config.yaml
arch: "preact_resnet"
model: "image embedding model"
dataset: "rendered solids tumbling over patterned floors"
train_examples: 97500
image_size: 64
crop_scale_min: 1
horizontal_flip: false
targets: ["light from"]
num_classes: 4
embedding_dim: 128
norm: "groupnorm"
activation: "relu"
weight_standardization: false
drop_path: 0.1
depths: [2, 2, 2, 2]
kernel_size: 3
stem: "deep"
avg_pool_shortcut: false
widths: [96, 160, 288, 512]
am_softmax_margin: 0.3
am_softmax_scale: 30
init: "lecun_normal"
residual_init: "none"
optimizer: "muon"
muon_scale: "match_rms_adamw"
lr: 0.0046
momentum: 0.95
nesterov: true
orthogonalizer: "newton_schulz_5"
adamw_lr_other_params: 0.0012
steps: 11700
batch_size: 128
epochs: 15.4
lr_schedule: "cosine"
final_lr_fraction: 0.1
warmup_steps: 2340
weight_decay: 0.04
adamw_weight_decay_other_params: 0.01
Rows from block 4 of a small image embedding model, named by matrix and row number. Rows with one number belong to one channel. Each number is 50 + 10 x the weight over its row's rms, rounded and kept within 0 to 99. All counts start at 0.
After each channel's rows are labels from the 100 images, of 14976, where the channel reaches its highest value: "responds to" is what is common among them; "colour at peak" is the nearest of a few named colours to the mean colour under the peak. Only what is clearly more common there than usual is listed. The data: rendered solids tumbling over patterned floors.
# convs0: first 3x3 conv, stride 2 (model.blocks.4.convs.0.weight, 288x160x3x3, each kernel summed), inputs 0-79
# convs1: second 3x3 conv (model.blocks.4.convs.1.weight, 288x288x3x3, transposed, each kernel summed), outputs 0-71

convs0.171:38 42 42 37 56 53 51 34 49 40 49 33 46 55 52 51 59 42 56 37 40 41 41 58 47 43 31 48 37 48 50 42 44 33 53 41 50 34 30 53 57 53 51 79 57 48 60 52 45 72 55 73 57 55 50 64 67 70 52 49 53 61 47 52 22 71 39 58 57 54 42 57 49 48 54 61 63 57 43 47
convs1.171:49 59 52 39 54 07 46 39 57 60 46 44 50 48 55 45 48 55 47 40 62 64 48 79 35 50 58 53 58 41 53 50 51 42 55 36 32 40 57 63 61 55 54 52 51 54 60 64 65 58 46 50 60 47 37 36 42 37 43 29 65 50 62 53 50 44 51 52 33 47 45 46
responds to: light from the left
colour at peak: brown

convs0.53:23 55 48 44 45 46 47 56 44 51 67 42 45 50 51 61 57 29 46 66 33 53 48 49 64 53 47 42 47 53 43 73 57 68 65 48 45 48 82 51 67 61 45 55 65 44 51 42 58 67 68 54 53 39 41 46 63 30 31 55 40 50 52 59 60 56 61 41 55 35 62 45 47 51 54 39 22 39 36 45
convs1.53:60 44 56 61 30 64 46 43 55 39 42 46 63 57 63 58 45 42 56 42 38 55 46 57 50 51 58 46 24 40 59 55 33 40 59 39 40 55 31 45 57 58 43 39 47 47 63 56 23 54 48 55 41 54 35 44 48 47 37 57 64 43 52 57 42 65 60 54 37 51 46 43
responds to: light from behind the scene
colour at peak: brown

convs0.237:60 47 41 47 57 59 51 39 36 66 39 68 52 50 39 52 35 38 59 44 47 53 55 35 55 53 42 48 59 40 48 50 48 33 54 46 66 39 56 61 52 41 48 68 33 42 37 61 54 26 44 60 51 56 32 36 50 31 44 37 59 43 63 46 34 40 48 48 56 43 53 59 45 38 55 39 55 58 60 59
convs1.237:50 54 55 56 48 65 51 51 37 72 36 30 50 69 44 45 52 46 52 53 53 41 55 46 44 53 36 52 42 68 46 44 54 38 62 43 57 54 56 61 43 42 53 44 49 56 76 48 48 46 43 47 57 58 50 65 54 68 54 67 46 32 38 45 61 49 59 66 46 27 38 54
responds to: count: one
colour at peak: brown

convs0.43:49 46 56 37 48 47 44 47 52 44 49 34 61 72 38 57 39 64 49 27 63 49 46 52 59 46 39 45 49 72 35 54 53 43 47 40 49 53 38 72 68 51 48 81 50 56 43 32 44 57 51 64 41 69 36 31 53 62 53 56 61 66 49 62 56 56 34 45 39 68 51 47 57 58 38 62 43 49 75 39
convs1.43:55 61 46 47 54 60 53 52 64 47 55 44 60 52 62 58 59 46 43 65 45 46 30 45 49 48 31 49 56 32 39 64 35 53 65 56 57 43 46 46 37 57 36 55 52 54 32 47 57 66 48 53 46 40 34 69 59 49 41 51 61 57 63 51 46 75 64 45 39 47 36 51
responds to: light from the left
colour at peak: brown

convs0.156:39 60 69 41 48 59 50 50 63 51 57 48 57 50 39 53 52 53 53 41 51 55 45 61 53 55 48 28 50 56 52 56 50 43 32 57 72 53 34 64 56 65 72 69 46 54 67 54 46 52 65 41 54 49 55 41 63 68 44 43 43 42 53 53 33 50 41 53 52 50 56 35 44 33 48 42 74 44 57 48
convs1.156:64 46 21 23 46 74 52 40 38 50 52 74 42 25 55 60 48 37 53 51 54 43 55 48 36 59 41 58 32 54 33 51 32 39 40 30 59 53 47 43 42 45 54 50 50 38 62 38 57 56 41 56 50 36 53 42 50 44 47 38 47 47 72 49 61 43 66 45 56 45 45 41
responds to: light from the left
colour at peak: brown

convs0.197:31 52 58 74 42 52 53 48 29 44 43 34 44 37 52 52 64 41 61 51 44 59 42 77 51 53 59 43 44 45 61 52 44 43 57 43 50 40 24 41 45 49 45 50 51 42 42 61 48 54 27 48 60 40 60 57 39 53 58 56 45 33 42 57 65 67 50 45 56 38 54 51 42 45 44 59 59 46 63 66
convs1.197:52 45 57 40 51 50 55 41 60 64 29 58 59 48 36 38 56 72 54 50 41 46 54 36 66 46 38 59 38 55 39 53 64 71 56 68 44 47 42 43 42 43 48 65 40 44 40 62 48 66 42 42 47 56 40 42 49 52 57 41 57 70 39 56 40 36 34 43 43 51 37 46
responds to: light from behind the scene
colour at peak: brown

convs0.172:52 52 48 48 52 29 55 45 48 48 44 51 49 54 57 65 42 53 58 36 31 46 66 43 47 55 55 49 38 30 52 49 60 44 61 42 52 53 54 53 69 48 59 52 56 44 66 58 51 34 73 68 51 44 41 31 71 47 55 43 70 42 46 41 28 66 39 43 44 31 54 62 55 49 38 41 57 54 53 40
convs1.172:50 41 44 67 54 46 40 45 61 40 47 43 48 21 41 49 37 58 67 39 55 49 61 52 56 47 32 52 57 43 60 53 35 45 41 54 67 60 59 67 52 52 68 44 57 56 59 71 51 59 43 58 53 59 50 47 59 37 55 49 55 41 59 39 44 59 51 49 47 37 51 50
responds to: light from the right; count: one
colour at peak: brown

convs0.12:43 46 46 57 43 61 57 53 51 25 39 35 52 44 41 33 53 39 55 49 49 54 39 34 48 52 58 34 60 56 61 64 45 45 35 30 46 51 37 59 59 64 43 90 49 57 67 56 49 54 42 53 56 48 47 52 55 50 61 57 45 40 54 51 49 48 43 43 38 34 54 49 40 46 40 46 53 39 68 63
convs1.12:33 50 57 56 36 61 48 43 32 50 52 48 43 60 41 60 35 54 44 59 72 38 46 35 51 42 43 55 36 47 48 53 54 51 45 49 65 71 52 49 51 69 39 54 59 46 63 37 53 55 49 65 36 55 43 48 65 42 53 57 53 51 48 47 51 35 65 48 71 50 51 49
responds to: light from the left
colour at peak: brown

convs0.108:45 46 44 59 57 43 27 40 54 56 39 52 58 24 44 37 54 55 65 56 49 47 48 46 47 60 54 51 56 47 45 54 50 41 55 40 50 63 42 40 55 54 53 45 39 35 42 52 56 43 48 43 50 63 62 50 61 44 70 61 62 52 43 51 49 45 62 61 56 63 56 60 45 55 64 59 46 71 49 61
convs1.108:51 55 52 61 69 48 60 56 51 71 52 47 57 32 69 35 49 48 41 48 52 64 56 50 46 58 61 51 52 41 50 47 44 62 58 39 38 51 52 51 43 59 44 43 47 50 41 53 45 62 73 64 49 45 45 28 36 64 69 48 56 50 47 52 39 65 56 60 54 46 49 63
responds to: count: one
colour at peak: brown

convs0.179:54 40 50 50 43 51 56 51 57 43 63 62 50 35 47 55 40 51 34 46 40 49 52 25 42 37 46 30 53 54 34 24 38 64 40 40 44 48 57 34 59 75 57 62 54 61 58 53 54 63 77 54 44 55 55 42 48 66 51 55 46 47 48 60 27 59 39 51 59 59 46 39 57 52 52 42 40 29 54 46
convs1.179:64 37 44 50 51 60 51 59 43 43 67 51 47 37 62 41 57 43 48 62 53 57 78 54 51 52 44 47 37 73 52 41 34 52 68 50 53 54 43 41 55 38 46 60 41 44 45 54 49 58 46 51 44 34 42 61 52 55 52 41 40 61 53 46 65 68 29 32 47 61 50 45
responds to: light from the left
colour at peak: brown

convs0.151:41 40 62 40 47 40 51 42 42 47 53 22 52 45 59 61 58 56 44 49 60 50 61 53 62 41 49 44 50 61 42 61 39 33 73 52 56 51 41 62 52 53 38 41 77 43 37 58 36 56 44 37 50 60 37 62 40 66 41 48 62 44 44 39 47 45 55 42 46 67 41 56 54 44 21 47 39 38 54 46
convs1.151:45 60 57 54 61 37 62 44 55 50 51 54 49 54 69 53 42 68 42 50 35 58 54 37 35 62 47 58 51 56 52 49 61 54 34 51 54 45 39 69 61 57 54 57 37 27 62 29 70 55 43 52 44 48 65 48 49 40 75 60 72 29 41 44 45 48 29 72 41 37 66 63
responds to: light from the left; count: one
colour at peak: brown

convs0.236:53 39 46 68 37 42 50 51 57 38 53 34 55 53 52 27 54 45 53 67 55 38 60 50 36 51 40 52 55 67 33 34 59 54 44 44 42 46 40 76 50 70 46 52 42 59 54 52 52 45 42 58 35 65 50 58 56 53 71 47 33 51 57 36 25 57 45 62 54 57 54 52 54 33 36 50 58 46 59 51
convs1.236:43 56 47 64 46 56 59 59 50 51 47 47 45 55 52 54 60 47 41 51 52 44 47 52 58 30 55 46 46 53 50 52 53 56 53 55 40 63 54 65 44 61 42 44 34 56 59 50 56 37 65 60 37 50 37 81 50 53 49 54 41 45 43 40 74 48 51 38 40 59 54 43
responds to: light from behind the scene; count: one
colour at peak: brown

convs0.72:42 49 51 44 64 41 54 58 43 60 51 45 73 49 54 66 59 60 37 58 42 41 51 49 43 49 44 53 62 41 31 52 50 41 49 43 44 28 26 52 45 67 42 55 57 52 50 48 43 66 37 42 59 51 54 34 51 46 53 45 57 48 39 38 53 48 48 49 43 38 36 55 62 40 42 49 34 54 73 34
convs1.72:58 52 50 32 62 58 59 60 61 54 46 60 62 44 45 59 48 60 42 41 41 56 41 42 49 51 57 56 54 44 45 45 45 51 68 61 46 60 51 43 49 63 59 58 40 51 45 56 59 66 37 47 36 19 49 62 55 53 58 54 63 47 66 47 46 45 60 49 40 62 59 50
responds to: light from the right
colour at peak: brown

convs0.123:41 49 38 68 44 45 42 37 51 46 46 32 49 45 46 42 73 39 58 53 47 41 62 66 52 55 49 59 46 54 58 32 40 50 45 51 49 39 61 43 62 52 52 67 44 48 55 53 43 43 35 52 59 63 50 51 51 61 61 46 57 56 54 61 26 49 28 38 55 52 58 42 50 31 63 42 60 39 39 52
convs1.123:50 51 37 34 64 68 50 51 49 46 39 57 30 58 36 44 45 43 37 37 48 36 45 45 61 63 53 49 50 66 60 41 41 50 55 60 55 41 50 47 60 62 48 43 58 63 54 58 54 53 60 60 47 63 63 53 42 63 57 62 43 36 42 59 75 34 40 30 47 49 52 56
responds to: light from behind the scene; count: one
colour at peak: brown

convs0.112:41 55 62 59 55 41 66 41 44 54 46 39 58 39 62 39 70 44 55 51 50 45 58 46 40 52 32 29 47 44 40 31 51 35 76 55 53 53 40 63 58 56 52 53 54 47 39 45 46 48 49 42 61 44 44 27 55 43 45 46 43 42 38 47 52 75 57 52 56 68 63 52 41 52 69 38 56 52 53 66
convs1.112:61 50 47 66 48 54 56 53 36 55 42 47 55 66 45 45 42 42 58 58 51 43 45 63 47 47 52 59 50 43 37 49 54 62 51 63 47 41 39 40 36 55 53 50 48 71 50 50 34 32 42 42 47 37 43 59 34 43 47 64 43 52 33 46 48 51 67 50 53 41 40 59
responds to: light from behind the scene; count: one
colour at peak: brown

convs0.8:57 46 41 66 51 55 52 52 61 50 45 54 52 52 44 45 51 47 42 44 52 59 37 47 49 49 54 50 54 62 41 46 44 44 18 32 55 52 27 41 67 69 45 77 61 49 43 31 42 49 53 47 51 55 63 14 59 56 56 46 51 62 51 50 52 57 48 57 55 65 44 51 60 61 51 48 38 23 74 49
convs1.8:52 52 59 54 54 41 34 49 51 69 45 68 63 48 47 28 57 58 48 44 50 68 66 47 24 64 32 56 39 47 58 48 32 49 56 49 56 52 50 61 69 47 43 68 56 50 48 33 59 62 32 61 43 36 46 51 53 33 51 62 42 49 58 61 54 44 58 48 28 53 44 54
responds to: light from the left
colour at peak: brown

convs0.160:44 51 60 46 37 56 44 47 63 54 47 57 67 57 53 60 51 58 70 46 53 39 55 73 61 58 75 56 58 50 62 65 51 53 42 41 63 63 48 79 63 63 49 52 41 45 53 44 48 49 53 57 59 50 57 52 56 64 59 49 55 18 45 61 37 35 42 60 48 49 45 43 56 65 45 39 44 60 45 42
convs1.160:55 49 49 52 52 27 53 58 48 52 65 51 62 39 71 54 52 47 50 63 45 45 39 55 46 29 36 43 39 52 43 42 43 40 39 41 45 36 47 55 58 73 50 55 53 44 44 46 58 37 47 33 45 56 61 73 47 66 62 42 61 74 69 68 49 43 53 46 45 55 53 63
responds to: light from the left; count: one
colour at peak: brown

convs0.206:45 49 48 45 37 77 36 48 44 34 55 49 34 56 23 38 42 39 63 44 54 60 53 45 31 51 63 52 36 46 45 66 50 53 45 49 46 51 76 58 44 51 55 57 66 35 46 54 41 45 55 61 50 45 44 55 35 37 46 46 48 38 69 60 58 59 43 63 61 53 64 52 40 54 39 47 29 51 50 56
convs1.206:46 41 50 41 40 69 54 55 68 60 46 48 65 44 34 45 45 49 42 52 38 42 59 42 51 50 48 50 25 60 38 55 60 72 58 56 40 45 38 31 61 37 38 67 61 69 37 63 44 46 43 36 61 53 44 57 47 48 44 46 57 43 45 53 59 63 69 48 51 45 69 34
responds to: light from behind the scene; count: one
colour at peak: brown

convs0.157:46 58 31 44 37 53 55 51 50 44 49 38 60 46 28 39 41 46 45 53 37 54 58 49 56 48 55 40 54 45 41 65 64 62 48 55 53 46 54 52 61 65 64 54 41 50 41 29 29 45 68 53 63 42 60 52 65 52 43 37 37 42 49 47 38 34 34 55 53 50 41 34 52 39 16 22 58 54 42 50
convs1.157:57 58 54 62 60 55 42 54 56 55 71 55 44 56 55 76 50 40 56 53 47 36 49 54 46 62 62 54 54 47 58 37 35 44 65 38 53 63 50 50 53 66 67 33 56 51 62 55 54 43 52 54 45 48 60 57 34 44 54 62 34 45 54 47 43 55 41 76 61 47 50 48
responds to: light from the left; count: one
colour at peak: brown

convs0.209:77 45 44 55 61 39 53 68 59 47 64 47 55 39 65 27 50 58 54 44 41 56 34 29 54 51 45 33 65 42 36 47 58 75 52 65 54 50 47 36 49 40 55 53 70 68 34 61 50 40 51 39 51 41 30 62 59 43 50 49 50 39 57 56 45 38 44 44 45 59 46 52 46 50 56 47 35 48 48 44
convs1.209:58 49 69 60 44 45 50 32 63 60 36 43 43 46 42 30 63 40 60 62 55 36 47 69 25 50 44 49 41 45 54 56 45 41 48 54 38 41 36 46 30 45 63 42 45 43 48 49 56 71 49 33 44 54 56 50 20 39 49 48 42 48 57 55 47 51 35 38 54 58 56 46
responds to: light from behind the camera
colour at peak: brown

convs0.150:55 45 54 51 65 71 44 42 60 63 50 42 64 53 24 59 53 31 44 59 50 72 43 49 45 47 63 64 47 60 44 56 58 60 51 49 58 42 20 39 64 60 57 75 39 49 47 41 47 42 37 52 33 30 51 52 58 61 49 48 44 49 42 46 23 38 28 40 52 28 67 60 45 75 62 40 67 39 67 53
convs1.150:54 42 54 40 54 62 58 54 36 63 56 63 40 57 45 58 43 39 37 25 40 56 54 51 52 23 27 51 46 54 43 34 63 59 53 51 46 60 25 63 42 52 46 38 54 44 57 54 57 54 49 70 56 45 48 51 68 50 63 50 47 33 72 49 51 38 56 45 42 29 53 42
responds to: count: one; light from the left
colour at peak: brown

convs0.87:58 47 27 67 54 58 34 48 44 49 55 47 56 60 51 52 42 43 60 42 59 42 57 50 62 49 37 30 41 34 47 47 50 43 57 54 62 40 55 32 48 52 55 61 59 47 46 46 39 59 48 39 66 49 39 52 72 24 61 53 61 31 59 46 49 51 39 54 41 55 42 52 43 48 81 63 54 48 39 82
convs1.87:61 58 52 55 38 49 36 36 55 60 44 56 50 47 52 48 44 45 42 71 45 54 46 76 34 31 54 53 54 48 39 45 38 50 54 52 60 46 52 55 28 57 39 49 58 57 64 58 30 40 50 40 79 45 57 71 33 40 37 59 27 41 39 61 64 57 56 40 48 48 38 55
responds to: light from behind the scene; count: one
colour at peak: brown

convs0.253:42 43 48 51 53 44 42 49 58 59 51 57 45 60 32 37 32 40 37 51 62 58 72 47 62 51 64 38 40 65 33 51 55 48 60 67 51 43 40 31 51 51 44 56 63 49 38 50 53 27 47 68 55 63 59 45 69 54 39 55 55 50 45 45 31 74 36 40 71 32 42 59 53 39 48 48 55 64 60 53
convs1.253:37 35 46 55 48 51 37 52 47 51 54 54 47 27 49 34 63 57 52 42 58 65 50 44 23 43 43 48 36 54 45 63 35 41 51 52 49 52 59 55 55 64 47 55 59 64 66 50 50 40 51 59 57 37 48 49 63 45 54 68 45 43 36 56 42 51 53 46 53 40 62 56
responds to: light from the right; count: one
colour at peak: brown

convs0.89:49 65 72 39 58 49 53 44 41 61 50 54 39 46 47 56 44 47 35 53 36 47 41 47 47 47 43 52 46 41 42 39 40 26 69 50 34 48 50 51 37 44 38 32 39 33 48 45 50 48 53 20 47 48 26 43 51 43 53 55 64 41 50 46 55 38 50 53 47 49 54 54 34 59 55 51 53 50 53 74
convs1.89:47 43 45 53 37 58 63 28 52 36 43 43 59 60 51 45 50 74 64 58 43 43 48 57 44 43 61 57 51 62 47 42 69 75 50 49 58 47 40 46 56 34 49 45 44 56 54 56 48 40 36 45 65 49 51 58 44 56 48 51 43 49 32 53 54 55 58 57 56 37 47 48
responds to: light from behind the scene; count: one
colour at peak: brown

convs0.162:47 45 38 50 43 46 38 63 51 65 52 63 33 41 44 51 67 49 56 47 64 57 59 52 46 48 62 55 41 59 21 49 57 59 70 75 46 54 39 65 42 42 62 49 61 44 53 47 55 66 50 56 56 49 65 58 40 48 43 43 56 44 53 60 24 48 41 48 52 33 47 56 38 52 49 52 65 48 55 44
convs1.162:76 46 47 38 40 47 71 25 49 46 43 60 59 54 43 56 59 27 58 41 44 63 80 45 35 57 48 48 47 47 46 47 47 57 41 62 54 62 57 62 60 48 48 53 39 53 65 41 58 48 51 44 38 57 52 48 49 31 49 44 48 37 52 51 40 58 66 42 50 36 56 50
responds to: light from behind the scene; count: one
colour at peak: brown

convs0.273:52 44 50 48 45 63 41 54 52 46 43 40 37 36 58 38 68 47 66 61 80 58 39 48 46 56 48 52 65 55 74 52 42 40 36 45 47 53 31 49 38 40 41 64 46 57 47 62 52 60 27 49 45 61 54 63 55 63 57 58 37 42 41 56 48 45 43 50 56 56 59 35 34 52 35 52 57 39 55 41
convs1.273:52 54 50 52 42 31 40 39 48 50 56 47 43 41 50 40 61 45 54 44 62 48 49 55 47 62 57 43 37 54 59 42 42 38 37 53 39 43 46 31 52 47 49 71 43 27 50 28 48 40 49 52 32 45 46 63 49 56 48 40 53 55 52 61 65 50 47 37 49 54 70 38
responds to: count: one
colour at peak: brown

convs0.9:37 50 41 24 45 57 40 49 50 48 56 45 42 40 47 55 40 32 65 50 59 56 62 62 51 51 58 52 35 47 51 47 59 64 42 72 45 52 61 25 38 54 59 24 53 60 54 47 52 52 55 43 58 49 58 43 62 59 45 65 60 29 50 75 25 50 61 57 52 55 53 54 49 51 69 66 74 49 48 24
convs1.9:58 40 41 53 48 39 28 24 56 53 44 43 52 42 61 54 45 47 49 58 35 51 59 49 56 45 38 51 56 50 43 54 52 62 48 52 50 50 62 29 65 68 34 50 50 67 40 48 49 57 56 44 59 55 39 38 80 52 49 64 37 34 43 52 42 52 68 55 41 47 49 45
responds to: light from behind the scene; count: one
colour at peak: brown

convs0.35:36 57 65 48 49 50 50 24 50 47 55 49 48 54 37 45 28 49 53 36 49 57 47 38 48 71 70 62 35 43 57 57 41 42 49 70 52 62 43 47 56 61 56 54 45 45 40 43 43 20 53 47 46 44 41 45 57 52 57 42 45 57 45 39 52 64 40 44 45 64 55 36 46 48 51 31 43 46 42 67
convs1.35:47 52 54 48 38 83 40 58 48 57 59 50 65 70 55 46 24 36 47 54 45 46 70 39 46 72 43 55 41 61 47 55 62 43 54 45 63 66 45 31 56 51 46 50 59 54 48 67 43 63 47 56 53 53 75 52 61 45 71 53 48 54 46 60 66 37 46 57 46 54 43 66
responds to: light from the left
colour at peak: brown

convs0.69:48 61 56 56 41 48 56 59 49 35 49 49 57 43 43 46 45 79 49 37 40 54 41 36 50 48 62 46 61 41 34 38 54 46 67 54 35 53 30 44 57 52 71 31 41 44 49 54 49 55 63 56 48 50 47 57 43 50 59 77 46 41 55 58 55 49 37 47 60 32 42 48 63 36 72 68 58 62 58 55
convs1.69:50 40 43 50 39 65 58 32 46 60 67 54 51 67 61 32 49 57 61 74 40 42 63 71 58 54 28 64 44 63 40 57 46 61 43 48 58 44 52 46 48 46 49 49 39 74 33 60 53 64 46 69 59 36 54 51 64 52 35 52 55 48 42 45 38 58 63 37 46 60 37 55
responds to: light from behind the scene; count: one
colour at peak: brown

convs0.3:40 44 59 59 57 82 52 42 62 63 47 63 65 43 54 61 30 40 45 43 59 47 43 47 51 52 54 56 46 36 49 51 50 40 42 45 59 43 26 46 46 56 56 52 52 49 46 48 46 32 54 44 40 42 67 36 41 54 52 24 53 47 52 50 59 51 32 51 54 40 57 56 42 43 47 50 71 48 61 82
convs1.3:39 49 39 32 45 83 69 47 44 47 50 54 38 40 52 29 53 46 45 32 37 47 54 40 54 43 38 40 47 52 52 59 59 51 49 48 62 51 35 51 48 31 41 37 46 45 39 35 33 44 45 54 39 64 61 45 44 34 40 32 45 50 41 58 37 27 55 42 56 60 44 55
responds to: light from the left
colour at peak: brown

convs0.130:61 55 48 49 63 42 41 48 47 48 47 54 49 52 57 70 52 58 40 42 45 75 40 49 54 66 52 64 51 55 28 54 49 57 53 60 48 68 66 67 37 48 44 38 57 47 45 41 51 60 61 37 55 40 42 44 35 52 53 47 55 53 44 37 23 65 46 48 58 38 33 50 50 43 51 40 41 40 44 47
convs1.130:46 49 55 62 40 46 50 54 47 58 66 47 42 62 48 51 34 60 49 78 41 53 54 46 60 59 34 49 65 44 41 46 61 63 55 57 51 56 51 49 46 49 54 59 49 61 40 46 35 59 56 52 31 51 24 57 37 59 54 49 49 55 50 40 50 57 56 37 60 58 39 54
responds to: light from behind the scene; count: one
colour at peak: brown